{
  "arch": "unet",
  "model": "image denoising model",
  "dataset": "rendered scenes of toy objects such as cars, trees, mugs and chairs",
  "train_examples": 48750,
  "image_size": 32,
  "crop_scale_min": 0.8,
  "horizontal_flip": false,
  "rotation_deg": 10,
  "task": "denoising",
  "loss": "mse",
  "noise_std": 0.4,
  "norm": "groupnorm",
  "activation": "gelu",
  "weight_standardization": false,
  "widths": [96, 192, 384, 384],
  "blocks_per_level": 2,
  "block": "plain",
  "attention": false,
  "upsampling": "transposed_conv",
  "init": "kaiming_normal",
  "optimizer": "soap",
  "beta2": 0.95,
  "lr": 0.0048,
  "beta1": 0.95,
  "shampoo_beta": 0.95,
  "eps": 1e-08,
  "precondition_frequency": 10,
  "max_precond_dim": 1024,
  "merge_dims": false,
  "one_sided": true,
  "adamw_lr_other_params": 0.0019,
  "grad_clip": 0.5,
  "l1_shrink": 0.003,
  "ema_decay": 0.99,
  "steps": 12400,
  "batch_size": 128,
  "epochs": 32.6,
  "lr_schedule": "constant",
  "warmup_steps": 240,
  "weight_decay": 0.0,
  "adamw_weight_decay_other_params": 0
}
Rows from block 5 of a small image denoising model, named by matrix and row number. Each number is 200 + 30 x the weight over its row's rms, rounded and kept within 0 to 999. All counts start at 0.
Before each channel's rows are labels from the 100 images, of 14976, where the channel reaches its highest value: "colour at peak" is the nearest of a few named colours to the mean colour under the peak. Only what is clearly more common there than usual is listed. The data: rendered scenes of toy objects such as cars, trees, mugs and chairs. In brackets: how many of the 100.
# conv: 3x3 conv (model.enc.2.1.conv.weight, 384x384x3x3, each kernel summed), inputs 312-350

colour at peak: brown (70)
conv.46,191,123,206,145,183,150,160,169,202,191,148,172,170,167,186,201,159,207,167,202,175,213,181,185,207,204,195,183,220,149,161,180,193,214,162,185,196,184,268

colour at peak: white (51); pink (38)
conv.329,183,191,138,209,184,207,195,167,168,178,194,198,209,193,141,226,220,184,186,192,427,183,166,209,231,196,171,209,219,203,203,208,178,194,198,218,187,185,188

colour at peak: brown (61)
conv.92,212,188,204,182,192,166,205,227,192,211,171,189,203,172,231,188,192,206,194,204,148,217,220,208,200,194,151,250,181,214,210,195,189,204,176,204,225,222,190

colour at peak: brown (60)
conv.84,231,141,152,218,148,167,249,176,139,185,186,200,215,222,250,202,177,171,196,178,196,180,187,209,198,209,232,244,209,236,206,163,195,186,160,189,253,215,235

colour at peak: pink (33)
conv.22,164,232,227,223,196,209,183,204,183,186,170,156,188,236,242,222,164,162,184,207,200,223,238,209,184,216,195,129,210,202,233,194,202,207,229,246,201,224,212

colour at peak: grey (46)
conv.318,200,204,215,150,179,163,249,192,177,181,238,150,174,221,218,180,180,180,163,182,132,196,201,189,162,209,221,185,188,162,157,188,208,155,169,178,190,154,210

colour at peak: grey (47)
conv.69,193,202,139,162,218,192,198,203,215,191,184,223,160,233,228,223,174,219,193,219,218,207,204,211,238,224,186,305,213,201,215,184,191,183,211,176,177,227,187

colour at peak: black (35)
conv.274,230,166,162,201,219,192,238,182,206,256,146,237,170,173,236,198,158,223,172,213,194,153,209,145,160,211,216,241,252,184,218,189,177,194,185,187,173,235,244

colour at peak: white (53); pink (31)
conv.320,195,197,215,192,164,216,188,277,205,182,257,156,212,169,207,154,271,204,194,199,222,157,181,174,280,167,211,202,214,188,198,183,171,189,194,216,228,207,192

colour at peak: pink (26)
conv.331,195,260,178,196,199,202,212,166,221,159,211,215,204,198,215,175,206,192,230,133,215,178,354,213,182,193,227,233,178,196,228,207,165,195,188,181,202,250,207

colour at peak: black (31)
conv.243,190,228,183,209,168,162,207,213,187,161,174,262,193,183,173,134,221,211,198,178,200,241,133,170,261,208,142,213,169,202,192,189,188,158,221,179,182,238,186

colour at peak: brown (60)
conv.267,202,209,229,181,250,195,190,178,197,187,199,200,204,184,193,244,164,214,143,233,170,228,201,192,197,235,202,146,224,198,188,167,177,200,191,212,204,202,261

colour at peak: grey (64)
conv.90,186,168,130,195,160,159,171,138,205,218,172,179,206,175,207,210,119,175,148,209,238,171,192,185,190,163,224,170,225,249,281,213,184,159,210,174,143,229,196

colour at peak: pink (30)
conv.35,215,235,185,212,245,232,215,192,203,207,227,210,188,240,243,172,174,198,213,163,175,214,256,176,178,206,245,201,185,207,217,200,190,186,211,208,173,197,201

colour at peak: pink (30); white (28)
conv.67,193,187,207,203,189,186,212,226,255,195,156,195,207,208,248,175,183,165,211,206,174,214,191,282,258,194,225,230,279,240,261,179,193,184,177,197,319,230,215

colour at peak: green (28)
conv.143,214,183,219,209,177,210,229,276,225,168,186,136,180,182,195,179,260,213,166,172,222,147,166,181,214,186,207,232,187,188,187,230,216,171,192,200,217,122,183

colour at peak: pink (47)
conv.205,182,176,175,187,180,242,180,169,237,146,183,195,172,212,188,156,202,162,184,162,187,142,187,197,237,193,194,178,170,179,189,204,172,163,226,210,152,191,187

colour at peak: black (47)
conv.55,207,227,207,224,164,169,125,211,106,212,205,202,202,210,200,218,185,234,166,227,146,199,251,180,150,185,178,197,152,175,192,187,165,136,206,174,150,188,174

colour at peak: black (59)
conv.103,194,211,212,203,172,168,145,212,159,185,172,218,202,141,197,233,207,215,203,179,153,183,223,172,234,151,231,226,230,230,268,213,257,217,214,226,237,227,204

colour at peak: grey (51)
conv.57,178,231,248,197,178,198,196,217,251,202,195,172,193,213,257,162,177,170,158,191,153,216,190,203,231,222,216,205,210,180,225,137,151,146,186,137,160,207,196

colour at peak: white (48)
conv.162,196,142,231,203,196,206,120,184,147,201,252,189,230,213,221,212,195,217,190,215,251,206,204,212,174,80,196,198,171,217,185,162,193,161,197,165,223,171,164

colour at peak: grey (45)
conv.233,197,135,181,198,200,157,184,196,189,169,260,195,203,201,231,177,147,197,143,207,176,153,218,175,216,151,187,194,176,209,205,201,201,172,185,203,231,208,202

colour at peak: brown (64)
conv.378,184,214,206,191,239,166,206,212,189,170,229,211,176,213,163,209,195,217,204,187,183,191,175,190,200,186,175,210,174,193,194,210,220,190,231,185,200,206,184

colour at peak: grey (44)
conv.289,242,175,171,197,205,161,184,194,223,196,193,179,189,198,252,202,165,176,246,199,169,178,194,215,162,149,227,216,288,219,233,231,190,173,244,172,207,181,224

colour at peak: brown (65)
conv.185,216,184,213,190,195,177,181,163,230,211,136,178,215,174,218,199,186,183,225,170,200,150,185,142,186,205,141,196,237,227,85,175,195,185,165,173,184,167,302

colour at peak: black (34)
conv.311,191,200,219,193,195,195,170,170,192,191,165,169,199,209,194,198,202,151,188,194,199,172,217,206,225,162,233,157,188,221,198,187,155,205,173,192,165,220,202

colour at peak: pink (44)
conv.324,172,210,221,126,177,144,177,190,193,181,192,217,222,175,160,193,235,205,174,179,234,224,172,205,193,199,90,163,217,219,186,172,224,227,194,188,190,231,133

colour at peak: pink (28)
conv.42,193,210,163,167,179,164,195,205,163,175,172,239,197,188,246,196,173,188,168,201,179,205,241,179,264,195,202,128,193,213,234,167,167,202,206,188,180,191,208

colour at peak: pink (30)
conv.246,182,194,324,196,192,200,205,228,213,184,197,215,203,196,195,161,215,198,156,194,163,124,156,215,241,135,207,171,197,223,210,186,151,188,208,197,232,207,181

colour at peak: black (49)
conv.370,139,171,219,231,185,190,186,205,196,133,173,162,155,187,181,163,180,165,185,186,254,191,201,195,205,185,137,125,159,249,167,186,191,184,205,179,221,189,221

colour at peak: pink (30)
conv.198,225,217,117,215,221,181,219,184,195,180,203,212,200,223,213,158,192,197,206,163,211,208,282,185,135,183,181,215,145,255,202,196,193,194,170,200,206,201,197

colour at peak: grey (61)
conv.82,235,187,208,204,187,158,147,163,220,167,205,147,199,162,225,193,161,213,207,184,188,171,193,205,198,181,201,221,272,218,213,192,213,183,190,152,208,240,212

colour at peak: grey (44)
conv.75,199,178,199,204,78,163,160,220,128,199,170,215,210,234,178,194,191,205,227,215,106,203,244,231,211,188,206,192,179,182,218,148,160,86,188,128,193,182,162

colour at peak: pink (51); white (28)
conv.380,216,171,167,203,153,181,194,169,190,192,135,154,189,189,188,182,189,200,251,151,234,204,200,155,280,153,202,191,196,246,196,193,192,185,157,190,206,184,236

colour at peak: brown (64)
conv.226,206,197,157,214,164,208,206,198,184,213,163,186,230,181,176,157,207,204,270,190,192,208,205,195,177,186,171,192,178,199,184,177,247,206,187,173,216,210,208

colour at peak: pink (28)
conv.275,176,168,183,176,176,199,173,193,175,168,227,194,210,226,224,168,212,183,142,173,212,272,182,126,207,155,190,113,199,223,195,186,190,196,175,199,123,250,225

colour at peak: brown (65)
conv.343,230,190,224,176,253,188,193,226,242,196,213,207,229,190,238,252,210,290,189,185,145,199,147,241,216,172,154,187,146,186,141,202,211,187,192,180,167,225,211

colour at peak: pink (30)
conv.125,184,165,154,183,157,207,182,153,214,187,207,187,182,175,189,181,184,159,163,179,173,198,200,157,188,195,241,137,210,213,215,200,189,203,198,205,131,151,206

colour at peak: white (34)
conv.150,218,165,215,195,198,210,215,222,217,181,230,211,225,211,186,188,156,188,237,185,148,209,217,162,248,228,206,196,209,242,188,196,217,206,183,212,220,279,231

colour at peak: pink (30)
conv.206,200,180,187,174,178,148,162,210,208,175,182,165,185,182,168,187,204,148,174,151,197,154,302,172,160,164,201,200,201,201,230,203,210,182,180,194,223,167,207

colour at peak: white (37)
conv.229,260,136,201,167,220,198,101,178,204,212,235,199,197,248,253,212,162,227,187,207,197,239,199,186,141,121,226,210,184,147,177,212,192,179,203,195,177,155,179

colour at peak: grey (44); pink (26)
conv.168,183,183,223,190,209,158,207,197,211,183,159,188,198,181,201,195,212,181,194,198,254,217,152,208,162,188,201,181,162,224,176,188,194,187,194,180,213,227,267

colour at peak: pink (29)
conv.356,194,178,150,215,215,190,189,239,177,193,168,217,210,190,227,169,159,199,205,190,201,163,221,202,159,214,207,215,200,209,200,189,176,192,180,186,248,181,195

colour at peak: grey (42)
conv.114,207,215,189,170,155,216,191,206,189,193,179,202,174,196,103,193,230,213,209,169,122,153,232,168,184,229,251,212,207,207,242,284,218,208,234,229,190,248,189

colour at peak: pink (32)
conv.248,186,208,183,219,114,217,179,194,181,174,224,209,189,185,195,124,183,189,219,171,215,178,180,267,297,183,158,186,195,193,202,236,178,166,212,203,210,137,195

colour at peak: black (42)
conv.129,205,212,194,197,173,180,198,170,167,181,179,243,217,146,185,189,223,214,186,198,173,241,171,204,269,205,181,143,163,194,189,215,184,178,173,190,144,185,160

colour at peak: white (44)
conv.95,207,196,190,214,185,188,184,161,297,185,226,182,166,210,186,206,184,196,148,179,159,181,189,180,201,196,195,244,191,197,195,153,161,90,198,118,169,169,219

colour at peak: brown (73)
conv.193,170,228,189,213,186,197,184,153,175,200,175,187,146,168,160,218,178,207,184,217,126,212,199,174,231,227,205,193,215,218,287,262,224,247,243,250,187,208,180

colour at peak: brown (66)
conv.337,223,165,247,192,229,173,196,161,220,182,214,216,212,196,232,207,174,191,231,183,185,164,203,203,170,193,205,144,199,213,198,221,192,190,187,196,151,294,224

colour at peak: brown (63)
conv.256,163,223,197,209,236,235,190,221,201,191,206,183,219,166,206,239,218,215,145,241,213,211,195,269,195,150,174,211,240,232,199,191,239,209,193,200,235,138,208

colour at peak: pink (28)
conv.266,178,185,181,181,200,196,190,106,232,182,216,219,197,173,191,196,184,189,191,187,182,174,223,195,184,197,190,194,178,224,198,195,187,206,158,201,151,170,206

colour at peak: black (40)
conv.155,260,219,225,173,215,202,176,225,189,217,133,211,174,255,153,229,201,227,227,187,179,231,118,221,228,255,203,198,180,205,171,199,164,199,199,190,237,209,213

colour at peak: black (29)
conv.333,222,191,208,212,162,159,213,241,184,213,212,217,195,199,209,212,214,179,188,199,150,222,231,176,179,179,258,174,201,214,203,223,165,201,183,183,171,212,200

colour at peak: grey (46)
conv.211,213,178,233,175,210,194,212,136,201,193,215,170,183,205,164,185,175,147,221,95,214,165,207,173,158,207,213,157,221,220,212,219,211,193,212,177,151,228,187

colour at peak: pink (34)
conv.245,209,133,249,194,233,233,200,176,242,211,193,184,262,221,185,206,212,202,182,193,227,188,170,202,195,132,173,206,213,180,185,195,166,209,245,188,261,213,141

colour at peak: pink (49)
conv.310,202,179,194,223,186,206,211,217,236,202,159,220,223,169,177,186,214,196,172,192,286,182,200,171,194,183,220,188,193,274,183,163,193,192,203,216,208,191,184

colour at peak: brown (89)
conv.230,143,194,232,205,187,169,193,162,191,153,153,214,214,198,183,178,175,178,137,147,198,232,226,201,207,215,241,141,188,215,218,197,184,203,179,217,166,227,204

colour at peak: grey (44)
conv.265,143,180,148,206,236,269,155,163,160,176,251,168,187,161,213,203,215,188,274,232,230,180,212,204,224,226,168,158,238,178,221,167,205,203,168,199,215,210,233

colour at peak: grey (53)
conv.126,200,202,188,178,197,201,181,180,167,197,208,207,224,192,213,219,199,208,202,210,109,197,207,162,211,209,228,199,218,197,242,247,210,216,209,211,175,208,203

colour at peak: white (42); pink (36)
conv.52,202,174,171,221,203,148,193,176,177,210,167,203,198,203,244,192,196,217,208,224,228,229,201,157,166,156,189,175,193,214,209,108,169,125,183,135,211,179,145

colour at peak: grey (43)
conv.253,232,159,177,209,284,197,194,182,196,182,205,204,187,157,221,197,152,180,194,183,232,210,198,166,220,254,189,192,193,205,186,202,174,207,218,186,193,138,240

colour at peak: brown (67)
conv.98,217,270,186,189,174,195,206,171,204,181,209,198,174,176,189,169,213,195,184,174,244,171,172,184,164,194,222,237,181,199,226,246,196,181,196,189,162,204,192

colour at peak: black (40)
conv.272,201,162,122,161,237,181,171,217,182,210,196,212,168,217,168,268,219,183,191,185,191,163,179,168,116,232,160,174,214,184,168,188,211,203,197,200,187,214,194

colour at peak: black (32)
conv.93,192,176,178,172,193,130,218,143,210,177,233,171,223,181,221,198,142,161,151,208,213,229,205,237,219,214,220,199,224,189,211,183,195,186,171,182,249,161,208

colour at peak: grey (43)
conv.20,189,220,234,164,176,148,177,188,203,164,175,210,188,195,166,185,201,208,188,171,155,238,173,188,196,138,147,223,157,202,183,174,181,206,183,198,233,202,169

colour at peak: black (29)
conv.278,232,213,185,191,293,150,187,221,156,190,190,214,203,171,166,222,204,158,226,197,200,249,209,193,79,184,164,178,188,222,174,203,196,211,194,199,172,200,204

colour at peak: brown (63)
conv.10,201,209,186,208,170,193,198,165,201,191,220,217,187,215,226,144,210,194,111,170,225,189,188,222,207,191,211,194,157,179,196,201,152,192,191,213,195,210,195

colour at peak: black (52)
conv.119,229,230,157,197,182,227,197,203,178,200,198,216,189,165,236,214,207,175,211,197,118,151,164,167,156,235,280,204,192,179,232,199,202,181,194,192,179,236,206

colour at peak: black (30)
conv.99,187,174,169,207,196,204,195,166,70,204,193,202,175,162,133,192,168,155,196,187,217,183,206,172,212,197,204,200,196,185,234,211,191,196,161,186,218,152,211

colour at peak: grey (46)
conv.77,190,169,172,159,186,132,191,171,221,165,221,175,148,174,232,188,159,158,169,197,161,229,176,160,212,228,206,182,241,214,243,176,224,142,162,173,175,230,220

colour at peak: black (31)
conv.239,216,155,159,199,209,212,190,143,168,221,173,212,209,168,173,200,152,193,229,176,229,243,258,145,133,212,196,134,173,160,191,197,238,228,173,194,203,192,220

colour at peak: green (34)
conv.134,281,197,183,13,200,201,167,193,197,201,233,180,359,166,212,199,151,184,200,194,174,179,175,198,170,217,172,151,177,55,187,176,180,211,192,216,120,199,125

colour at peak: black (47)
conv.249,206,212,189,141,230,171,202,196,226,176,208,192,171,181,184,218,194,162,205,215,167,190,189,180,89,253,156,188,154,147,193,181,192,157,182,141,200,248,210

colour at peak: black (31)
conv.149,197,156,183,189,236,177,202,186,209,164,218,166,213,198,181,185,191,201,203,181,200,237,202,215,157,185,208,173,171,172,114,206,199,168,198,167,194,228,165

colour at peak: pink (28); white (25)
conv.133,210,123,183,201,161,182,195,189,116,167,186,183,205,164,210,171,158,173,169,212,201,183,232,92,192,182,201,160,201,192,183,223,193,211,167,214,212,174,202

colour at peak: grey (50)
conv.58,185,189,160,153,179,185,207,135,180,200,190,192,182,213,197,199,166,169,206,195,193,191,184,199,218,191,222,205,227,91,234,125,192,145,198,187,193,254,212

colour at peak: brown (62)
conv.64,195,185,211,227,197,139,197,192,227,196,167,163,164,210,187,189,186,136,197,166,172,197,213,199,194,199,190,168,182,213,171,160,144,167,150,201,186,214,223

colour at peak: grey (45)
conv.109,215,195,189,216,191,226,172,176,191,169,175,182,212,200,196,214,184,159,201,187,210,219,150,178,216,224,190,182,137,207,195,161,213,185,171,174,159,174,247

colour at peak: black (55)
conv.276,205,168,210,196,186,176,168,208,252,117,197,132,174,167,238,168,171,185,158,199,198,173,207,251,192,191,198,215,196,198,192,182,233,202,156,178,191,186,216

colour at peak: brown (75)
conv.6,226,231,204,210,226,194,231,196,277,196,203,210,199,232,188,167,214,198,235,133,187,159,166,167,203,243,166,186,154,187,160,236,230,144,214,136,151,175,169

colour at peak: black (36)
conv.178,135,127,164,202,168,153,185,168,170,200,144,215,206,214,179,226,181,183,184,223,210,210,169,238,200,209,152,122,150,203,145,201,190,194,208,184,214,210,208

colour at peak: white (43); pink (41)
conv.135,222,185,136,196,196,181,193,140,195,206,148,221,194,187,186,201,144,163,183,209,284,204,183,163,194,155,236,170,218,233,161,188,187,186,208,194,164,197,204

colour at peak: black (54)
conv.104,197,230,249,231,169,169,220,207,187,165,188,229,204,232,194,204,150,187,200,201,209,177,207,213,197,142,256,135,199,189,241,203,171,191,212,237,209,184,185

colour at peak: brown (62)
conv.179,151,202,176,225,195,157,165,212,182,156,183,146,210,140,185,164,204,164,149,182,216,177,162,187,187,191,264,178,208,219,202,167,173,184,190,165,216,231,206

colour at peak: cyan (39)
conv.204,226,189,207,206,138,214,179,185,182,156,163,130,224,177,196,199,184,197,186,172,195,187,211,185,217,157,218,222,201,151,192,184,228,222,209,204,189,145,168

colour at peak: brown (64)
conv.349,188,181,157,204,211,187,179,222,239,193,169,205,208,208,207,210,200,206,263,178,223,193,271,164,177,182,147,168,205,216,156,242,244,197,194,167,159,203,183

colour at peak: pink (32)
conv.117,198,203,189,172,184,161,178,169,236,203,188,205,206,165,192,222,173,204,228,145,186,152,177,195,205,176,199,133,243,189,194,223,212,178,164,186,180,202,208

colour at peak: black (49)
conv.105,216,186,246,188,213,204,195,239,212,208,265,185,207,198,189,236,227,221,171,218,167,205,183,145,221,205,237,204,194,170,205,325,224,208,221,234,143,198,192